{
  "arch": "coatnet",
  "model": "segmentation model",
  "dataset": "numbers of one to four digits printed on busy colour backdrops",
  "train_examples": 147500,
  "image_size": 48,
  "grayscale": true,
  "crop_scale_min": 0.8,
  "horizontal_flip": false,
  "translate": 0.12,
  "num_classes": 11,
  "output_stride": 8,
  "norm": "layernorm",
  "norm_position": "pre",
  "hidden_act": "gelu",
  "mlp_ratio": 3,
  "head_dim": 32,
  "fused_qkv": true,
  "qk_norm": false,
  "parallel_block": false,
  "inner_norm": false,
  "patch_size": [2, 2],
  "depths": [3, 3, 3],
  "widths": [64, 128, 256],
  "init": "kaiming_normal",
  "residual_init": "scaled_by_depth",
  "optimizer": "muon",
  "muon_scale": "original",
  "learning_rate": 0.02,
  "momentum": 0.95,
  "nesterov": true,
  "orthogonalizer": "newton_schulz_5",
  "adamw_lr_other_params": 0.0022,
  "ema_decay": 0.99,
  "max_steps": 13000,
  "batch_size": 512,
  "epochs": 45.1,
  "lr_schedule": "cosine",
  "final_lr_fraction": 0,
  "warmup_steps": 650,
  "weight_decay": 0.0,
  "adamw_weight_decay_other_params": 0
}
Rows from block 6 of a small segmentation model, named by matrix and row number. Rows with one number belong to one neuron. Each number is 128 + 32 x the weight over its row's rms, rounded and kept within 0 to 255. All counts start at 0. Numbers have three digits each.
After each neuron's rows are labels from the 100 images, of 14848, where the neuron reaches its highest value: "top examples" is what is common among them. Only what is clearly more common there than usual is listed. The data: numbers of one to four digits printed on busy colour backdrops. In brackets: how many of the 100, against the usual share in percent.
# fc1: MLP up (model.blocks.6.mlp.fc1.weight, 768x256), inputs 128-191
# fc2: MLP down (model.blocks.6.mlp.fc2.weight, 256x768, transposed), outputs 128-191

fc1.417:078140155123094152175122096106118163144161156100125149149130161189183147062154086092143152167107116117194147160114175142152096148116159043063184136144109123149139098150126081130089170126117077
fc2.417:134091094100159160111094160159128095092078114171134122228119143122098143110114112069144174129135080139086089121181116091135130119103125114152115127121090126097125071141094126132106172100149140
top examples: the digit 5 (100 vs 22.7); first digit: 5 (44 vs 9.9); last digit: 5 (35 vs 10)

fc1.745:127175059138074145169162086110126139128185153099118066075198122150135120133051070119198131165161114081103155178163166162102105159117133142134113171113138120155127131160145177092087081130100126
fc2.745:109078159147112143107235124149104104138113171195103144187149153135173119121166126073097110092146152090092142121135100153120117119137135097191141119131097159135146139069145095151127191140173116
top examples: bold (76 vs 46.6); on a plate (65 vs 40.2)

fc1.336:158116174090143113102179147167144111127173137108199114066193119129119141163169150178168119186154140184071109142156129080106075175132139155160163152191118109148112154148091169138189162082142143
fc2.336:107147108160077112171154169167084161113149126121168158178135104082135103088095096146095113193085125097126163069175152124126125175151109190142148133101133137097129158071080138116105088222111134
top examples: bold (72 vs 46.6); length: one (66 vs 24.5)

fc1.359:119115171140163213079127169181157150118094120068129154084078176089131110124085138120160147118198137150129106178142030104120142185152097145157115076158117142176169116135130119114123096120116150
fc2.359:097147103156119140187087167109151136130156140096106147090116142182135107128149126108084098082176156166115153138086195126106130165114157133084184137102112100079077147129154162144068141121048129
top examples: bold (96 vs 46.6); last digit: 7 (32 vs 9.9)

fc1.326:194097075091147155100083111135178046159111101118145135151168126108159111108080130143197156127112081186112114137104084137171140086151179104157159147130120082163202136134179127184175132140160148
fc2.326:124157214170175174148137167104160138163129068149138134097162120177109082146219113119125134189134150166155122139132099105144066148177128104100110092130104118112091149099120136083096143105034102
top examples: bold (76 vs 46.6); length: two (72 vs 25.2); the digit 6 (56 vs 22.9); the digit 0 (50 vs 22.6)

fc1.491:152129074143081120112165133156083127156101132145077121104141130137160222104098173126105116110111111180149157117094149083090146178061178096138119110138100070141132143113044153087162144197166145
fc2.491:132172174140111180205121113148102076143118208138154152140114095079113117087128081123183107154165108161164182146105080100082145151145081101159094161111108117131109095134206160132124166133112096
top examples: bold (82 vs 46.6); length: one (69 vs 24.5); first digit: 9 (36 vs 9.7); last digit: 1 (31 vs 9.9)

fc1.624:184173156136150178146093118126146193106115110086130171128104170075130151110153066105117131099112096107145160111104154129116125155129101105125133144097107140080183115133112091069181128117120158
fc2.624:146118153109123138162071139050147150101208082160154194087099135170104100131133176161200150138148110086113083128163141090073107196126145177128157121155126098117092103109093120144174080144109149
top examples: the digit 0 (98 vs 22.6); length: four (51 vs 25.2); last digit: 0 (50 vs 9.9)

fc1.575:144139163136098162183116176146110122196121185152106125095128150046097197126156184124074140131077141098124142132149126093146188169176143122163193178143092112098127135124122124165095120075120101
fc2.575:142125184080136142101128113097160145136104152128110154151095074170125105182118163109195226163105144088123127082109151127116106157111137105078116141082113128147166144068082161139163134150151128
top examples: the digit 0 (71 vs 22.6); length: one (64 vs 24.5); first digit: 0 (62 vs 9.8); last digit: 0 (61 vs 9.9)

fc1.414:161142128073126179142157162097135124151136115134132153148151221064178137049141074103122158155111109134126129159074090110092089091126125112072216124173128148179128170144093126071118096185159169
fc2.414:145137080140157110124149151161188173106074102177164123187141084131119163137156152110071143125153114130143151115177148091167110127142107126205100074111107113121091059116134070141093148121111131
top examples: the digit 5 (100 vs 22.7); first digit: 5 (83 vs 9.9); last digit: 5 (58 vs 10); length: two (55 vs 25.2)

fc1.288:117175151159149161177137109087181199094087066143081142105092144163202176096128117108134150127156142160166198125089113094136053136078090095101131153132166107085150144109114105117139130174177094
fc2.288:112152085106136207069087130126126079159155163132176132089135070140068028156082121171083073125138105088102106062092156133093146136132121140110114134145102111143128153146142179130123081130096152
top examples: the digit 0 (92 vs 22.6); the digit 2 (66 vs 22.5); last digit: 0 (53 vs 9.9); first digit: 2 (35 vs 9.3)

fc1.701:154090195190124068145162139135141149132104106149172143135147044103153129091117125113172135043129132130137120162158126073114155145184122083121112122055178131059114130134121142144192126123135121
fc2.701:144116121186090204102032133144121149151126118100079116121069189131154129128121075129129121159200105112137117122110168128153086129096148129108129136160144147171100153092199077117109177131135151
top examples: the digit 5 (90 vs 22.7); first digit: 5 (69 vs 9.9); length: two (66 vs 25.2); last digit: 5 (45 vs 10)

fc1.719:104133068119139143128142169147168107130128047138095117087136089129078139104150255080134105141116129119169148112150124141148106110084144153169161135130156079189101157168162164120171201101195132
fc2.719:177112145058112134144134198103104147107168123172102161077130114150074116077125170143123060066158143137155101093126133192155140164050092098144106210161090152167128100142103099125150111098119086
top examples: the digit 0 (58 vs 22.6); the digit 6 (47 vs 22.9); first digit: 0 (28 vs 9.8)

fc1.224:134134093114089076108177187148153154142125067143171119110092058088103114087125132127114041101110186165166110151096125169116184139166068119150081176086065080136142090139163139092137136160151129
fc2.224:070106076140099062092129143076153179164124178170061161193150152152098109112080141159125162138137119102075086168183120139111132136088226139083150111123154182140098063138084154098098124126105147
top examples: the digit 0 (59 vs 22.6); last digit: 0 (35 vs 9.9)

fc1.700:108131148162130161112147102114071088187060119141135124132120136158166102094167121107128117112175120110146163164160115088074123115179082156127172120127181138115123173100139128191156148102130142
fc2.700:107133101123095106166129123140154134143165152144074076142100173130090132148038131138156184154121169099102128095088176195169136076128107150117102182157078156118074124181075117072128105149153131
top examples: the digit 5 (76 vs 22.7); first digit: 5 (49 vs 9.9); last digit: 8 (26 vs 10.1)